Weights of a small CTC audio transcriber: 20.2 epochs.
Rows from block 5 of a small CTC audio transcriber, named by matrix and row number. Rows with one number within an expert belong to one neuron, the router's apart. Each number is 200 + 40 x the weight over its row's rms, rounded and kept within 0 to 999. All counts start at 0. After the name is the row's rms in percent of the matrix's.
Before each expert's rows are labels from the 100 clips, of 14976, where the router gives the expert most weight on average: "lies over" is the class under the peak; "loudest band" is the band of the loudest frequency at the time of the peak. Only what is clearly more common there than usual is listed. The data: single English nouns, adjectives and verbs, spoken by a formant synthesiser in many voices. In brackets: how many of the 100.
# router: router (model.blocks.5.mlp.router.weight, 64x192, trained with AdamW), inputs 0-95
# up: expert up (model.blocks.5.mlp.up, 64x96x192), inputs 0-95
# down: expert down (model.blocks.5.mlp.down, 64x192x96, transposed), outputs 0-95

# expert 46
lies over: /ɔ/ (91)
loudest band: 500 to 1000 Hz (93)
router.46,100,123,180,260,239,164,247,156,137,152,149,218,111,224,224,174,245,185,171,194,206,241,273,256,140,132,206,250,209,235,200,214,134,212,213,226,191,252,193,210,224,207,191,189,286,151,201,183,152,101,183,183,195,252,195,239,175,250,193,147,263,142,103,247,199,273,254,247,206,163,213,156,242,263,239,245,136,197,177,175,221,169,203,175,209,258,235,188,265,150,174,216,214,188,202,252,206
up.0,075,182,249,200,85,200,200,168,180,200,200,200,215,123,312,248,148,226,200,161,152,212,200,200,200,200,169,200,200,276,216,200,200,182,200,200,210,200,233,200,307,163,213,200,200,329,277,210,200,200,158,182,200,224,74,98,200,200,206,224,200,200,157,181,200,200,200,157,200,172,200,282,200,200,200,200,114,258,200,200,200,200,197,200,200,200,200,321,253,192,200,137,269,168,240,200,200
down.0,085,259,200,200,177,290,178,154,200,200,200,81,151,200,223,200,200,200,200,303,235,174,248,251,237,145,200,123,200,302,261,168,289,226,200,241,200,200,286,227,244,200,200,200,200,224,171,200,200,200,200,206,200,200,284,200,184,215,200,218,200,225,231,266,243,186,200,115,208,95,200,200,200,200,153,200,79,200,200,118,274,135,200,200,200,200,225,158,133,200,200,238,200,200,200,200,200
up.1,045,200,200,200,177,200,200,200,81,147,200,200,200,133,68,120,200,290,272,200,200,200,200,200,250,200,200,200,274,200,313,200,200,200,200,200,200,200,263,200,200,200,148,200,147,200,200,254,200,200,200,200,200,200,238,200,200,200,200,200,180,200,135,200,294,200,172,229,126,200,200,191,82,200,200,200,155,200,200,170,200,200,200,279,200,281,207,200,100,200,200,200,99,200,195,200,127
down.1,046,200,200,200,200,194,200,200,170,200,95,200,200,148,200,263,268,200,80,200,265,200,52,200,200,200,200,200,200,200,200,200,200,200,200,200,199,139,200,200,200,200,200,200,237,200,196,200,200,120,200,149,200,200,200,274,200,200,200,224,133,200,200,200,162,200,216,200,200,200,200,307,241,200,200,248,200,276,200,200,200,200,200,200,200,200,162,162,200,200,80,200,200,200,200,200,200
up.2,105,200,200,200,200,200,161,200,200,163,267,200,127,200,169,200,311,200,165,248,181,186,234,200,175,164,200,200,233,200,200,127,268,195,200,200,248,213,200,200,200,292,158,200,200,200,200,200,253,200,200,176,242,200,200,200,106,200,200,128,222,200,200,238,200,200,200,200,150,131,151,229,263,200,179,151,158,200,242,313,200,170,200,200,165,200,194,160,241,176,135,224,235,189,212,200,163
down.2,107,230,200,200,124,150,200,180,108,200,200,269,154,200,292,200,107,200,200,249,204,248,278,200,282,162,194,200,118,149,297,225,200,145,200,234,200,247,200,250,156,131,200,200,200,87,153,200,200,200,163,257,123,232,129,200,302,200,267,268,150,200,196,200,200,200,286,200,200,111,200,200,200,183,135,146,200,190,126,151,237,170,287,249,200,207,200,223,166,200,146,167,226,183,200,200,200

# expert 13
lies over: /ʌ/ (34); /aɪ/ (32)
loudest band: 500 to 1000 Hz (66)
router.13,110,173,234,170,249,119,288,209,137,166,261,248,204,184,164,176,226,248,176,236,235,225,253,217,155,149,220,237,188,137,138,179,171,157,259,177,177,212,161,180,175,295,231,142,244,154,239,120,174,197,244,188,238,169,190,254,258,256,257,161,130,155,197,242,196,232,163,190,162,235,261,148,225,161,136,173,191,182,262,180,239,203,243,234,192,270,288,206,223,169,200,180,182,248,202,219,202
up.0,121,200,200,168,200,119,200,158,212,200,222,200,234,193,200,200,229,200,274,200,163,253,282,153,120,205,200,267,200,200,200,200,200,200,227,161,235,200,200,143,246,200,183,166,156,277,200,183,200,229,164,248,200,246,200,200,222,200,200,310,200,238,242,136,200,200,200,266,206,166,105,200,109,127,200,188,200,200,200,146,200,200,155,290,235,234,234,164,239,200,200,200,143,200,273,200,192
down.0,132,200,200,200,187,196,210,200,200,200,200,200,130,229,197,268,292,124,200,204,86,200,156,186,200,252,200,200,200,200,211,313,83,209,200,187,272,228,196,163,230,293,159,200,200,200,215,130,200,221,200,200,200,117,200,284,171,200,293,244,243,200,200,200,194,201,197,200,288,200,175,200,253,200,200,200,153,200,200,79,241,106,200,200,191,131,186,263,100,253,200,200,229,191,175,83,200
up.1,125,200,200,102,200,163,177,153,200,183,200,200,293,200,277,139,166,200,167,229,200,200,180,200,200,150,200,229,200,200,200,116,200,200,248,200,239,247,200,200,173,200,200,200,200,224,245,178,200,200,200,248,200,200,133,285,164,200,200,101,178,200,157,200,241,184,129,318,200,145,200,200,200,200,206,279,204,200,200,189,200,200,267,200,200,97,120,200,200,200,200,200,230,134,200,200,200
down.1,116,188,200,188,200,200,177,207,200,200,168,200,200,200,147,200,140,212,200,223,134,206,178,200,200,200,200,226,171,200,200,124,307,253,253,52,200,215,151,153,314,175,200,172,276,173,139,200,200,200,148,200,200,200,200,211,287,200,200,200,146,210,200,242,73,205,213,205,200,200,298,278,231,254,200,153,202,220,112,217,240,165,200,133,200,200,200,200,200,254,200,315,200,186,186,200,200
up.2,112,200,213,200,208,215,200,339,138,200,175,213,194,203,297,254,183,288,200,226,200,199,200,200,185,200,250,200,266,200,200,142,134,200,200,200,200,195,114,200,219,186,200,141,200,200,117,193,173,200,227,200,276,162,238,200,237,239,200,257,200,200,158,136,259,217,108,206,227,132,200,184,203,200,200,311,200,260,224,329,200,146,200,200,200,196,185,226,200,200,152,200,245,196,200,200,200
down.2,101,243,200,200,212,200,200,120,251,200,140,250,161,318,200,200,255,200,200,200,200,200,200,179,200,232,291,175,198,245,200,322,200,200,235,268,164,200,219,127,157,200,266,200,200,311,152,200,194,125,200,122,200,200,288,256,200,113,160,200,200,179,200,200,200,200,200,200,200,200,162,200,200,200,200,148,165,182,148,200,200,280,179,200,182,238,232,160,200,116,200,200,200,200,185,200,200

# expert 6
lies over: /æ/ (35); /θ/ (26)
loudest band: 500 to 1000 Hz (67)
router.6,108,175,165,156,196,185,225,185,132,204,230,152,232,234,161,233,190,232,241,156,176,212,164,212,143,180,183,262,182,235,178,165,134,248,259,262,193,263,213,147,231,225,271,175,269,186,162,183,132,156,234,153,201,153,166,236,165,229,260,219,225,173,171,141,168,227,227,188,171,274,213,258,235,133,211,222,191,237,216,223,220,173,221,194,219,161,190,207,167,150,259,211,260,305,184,194,189
up.0,085,200,237,200,197,200,239,200,94,218,200,139,200,200,200,174,200,157,200,200,295,200,273,178,200,200,200,200,200,200,200,200,200,307,200,200,200,200,200,200,101,232,200,200,200,106,200,253,92,182,200,290,249,230,200,200,197,257,169,276,200,120,200,185,300,200,200,200,200,171,180,211,200,250,200,200,200,248,200,200,198,200,200,210,200,200,175,189,200,109,254,258,200,173,227,200,232
down.0,090,86,200,303,254,200,200,200,162,200,295,271,200,104,176,145,274,200,201,200,200,192,200,278,200,230,225,211,200,200,200,256,132,98,200,198,200,200,178,200,194,200,200,200,151,164,200,200,160,200,200,132,200,200,88,256,200,210,213,167,225,215,200,172,200,84,175,200,238,151,200,171,200,144,149,200,200,191,200,141,200,193,200,197,200,271,149,200,133,262,200,271,200,211,157,218,148
up.1,054,200,253,200,119,269,200,200,177,200,200,200,200,78,200,200,200,200,200,200,272,162,156,248,238,227,265,200,170,271,200,200,157,200,154,140,200,200,245,160,243,200,200,244,200,174,200,253,118,200,188,200,185,200,200,200,200,244,200,200,200,114,136,286,200,88,200,200,92,200,152,126,122,231,266,200,200,239,157,258,200,200,200,233,200,200,153,166,154,200,201,255,200,200,222,174,200
down.1,061,200,200,229,200,200,207,246,111,200,200,282,200,200,200,224,200,233,177,189,237,200,235,200,200,169,200,200,200,200,200,200,238,66,278,226,200,200,234,200,141,200,200,200,97,172,215,200,200,200,248,164,146,209,200,200,200,200,200,148,200,200,228,164,253,200,296,200,188,200,200,200,200,200,176,200,243,196,288,200,215,254,200,113,155,294,221,200,112,200,200,173,200,169,200,232,129
up.2,075,200,200,200,200,231,229,200,142,200,290,200,166,200,200,200,92,192,200,230,213,129,200,200,200,185,103,200,200,200,200,138,200,284,200,200,96,200,200,200,200,200,200,106,301,200,200,200,380,200,200,200,200,200,200,200,241,242,200,225,187,200,141,192,188,284,153,200,200,200,200,243,200,200,200,200,195,200,200,296,143,200,200,200,168,184,225,102,200,154,200,200,194,166,220,200,155
down.2,086,200,200,185,200,200,115,203,188,143,128,229,200,239,195,200,278,200,200,200,200,260,270,200,162,200,200,207,140,127,116,174,131,166,182,200,201,189,200,233,200,164,200,264,200,304,146,237,161,200,200,200,200,200,200,235,200,200,164,200,200,200,200,144,200,236,236,200,259,200,200,200,160,200,200,200,185,200,200,200,200,200,357,200,200,200,200,242,121,239,200,200,200,205,254,154,213

# expert 50
lies over: /l/ (65)
loudest band: 250 to 500 Hz (55)
router.50,097,207,204,223,183,173,211,200,212,148,180,234,184,199,235,139,254,149,184,192,275,128,214,199,212,136,288,177,157,144,215,203,179,174,212,226,147,130,146,165,159,220,201,190,164,185,232,246,197,250,236,143,232,259,229,260,251,197,160,279,228,249,239,239,196,133,242,216,270,171,160,211,250,238,133,219,139,194,179,159,167,174,159,214,175,135,216,135,212,271,212,180,201,181,175,224,214
up.0,075,200,200,200,200,200,187,157,99,200,292,200,258,163,200,200,200,200,261,200,95,200,269,104,269,205,200,270,200,200,131,229,200,200,200,139,200,200,200,271,262,196,200,240,200,181,177,242,200,200,184,200,172,200,199,200,200,200,200,200,200,200,200,118,111,289,126,192,200,174,200,200,200,200,163,279,179,200,200,200,142,200,200,200,200,150,263,200,129,200,197,180,200,200,200,171,255
down.0,078,242,200,200,200,224,178,200,164,101,200,200,200,218,140,194,130,168,170,243,200,261,200,236,257,154,200,271,200,223,340,120,263,200,200,270,200,71,258,200,264,200,159,237,158,152,200,172,230,271,200,274,136,200,200,275,182,200,195,200,200,200,200,200,188,99,251,255,194,172,200,200,200,200,184,200,200,200,133,217,240,200,200,200,200,163,200,200,200,200,166,119,200,200,200,200,200
up.1,064,200,188,200,224,200,200,200,200,192,295,200,200,200,200,200,200,201,307,200,250,274,163,200,234,348,200,200,200,200,200,166,200,290,200,200,200,176,292,347,200,200,156,103,200,167,200,200,200,200,100,200,200,200,200,200,194,200,170,200,200,189,200,200,200,200,147,134,200,239,200,200,179,168,200,200,200,130,200,200,200,214,200,135,144,242,200,264,110,239,200,200,200,117,200,200,200
down.1,074,149,200,200,200,200,200,200,112,128,239,200,114,200,200,276,200,200,138,285,200,162,134,200,229,200,200,200,200,200,200,268,200,200,163,200,200,117,214,200,200,200,200,200,192,215,200,115,211,265,177,299,200,200,156,200,200,200,200,230,200,211,215,200,200,200,200,135,200,291,190,235,138,208,218,200,185,200,200,138,200,200,200,94,200,200,241,200,200,149,200,200,200,219,200,141,200
up.2,112,200,143,200,200,176,200,197,207,200,251,200,197,200,200,96,200,172,258,200,200,200,115,175,200,172,200,250,271,238,214,285,200,200,200,193,167,260,200,200,279,191,200,232,200,200,198,200,200,200,200,152,294,170,200,128,162,211,242,200,263,265,200,270,200,200,173,200,167,200,200,224,103,275,200,158,148,258,202,200,200,200,200,132,258,58,200,220,200,200,200,215,200,115,200,161,200
down.2,120,200,200,291,200,187,157,220,200,181,306,200,188,200,200,101,156,200,200,233,200,200,208,200,200,200,200,171,121,183,200,200,179,146,200,263,200,200,200,93,134,200,135,178,181,237,142,200,179,224,273,263,200,200,196,265,232,200,200,200,200,118,200,182,200,164,188,200,200,200,232,232,217,200,196,200,179,205,200,151,200,200,200,213,200,266,200,200,138,172,210,196,209,223,198,200,178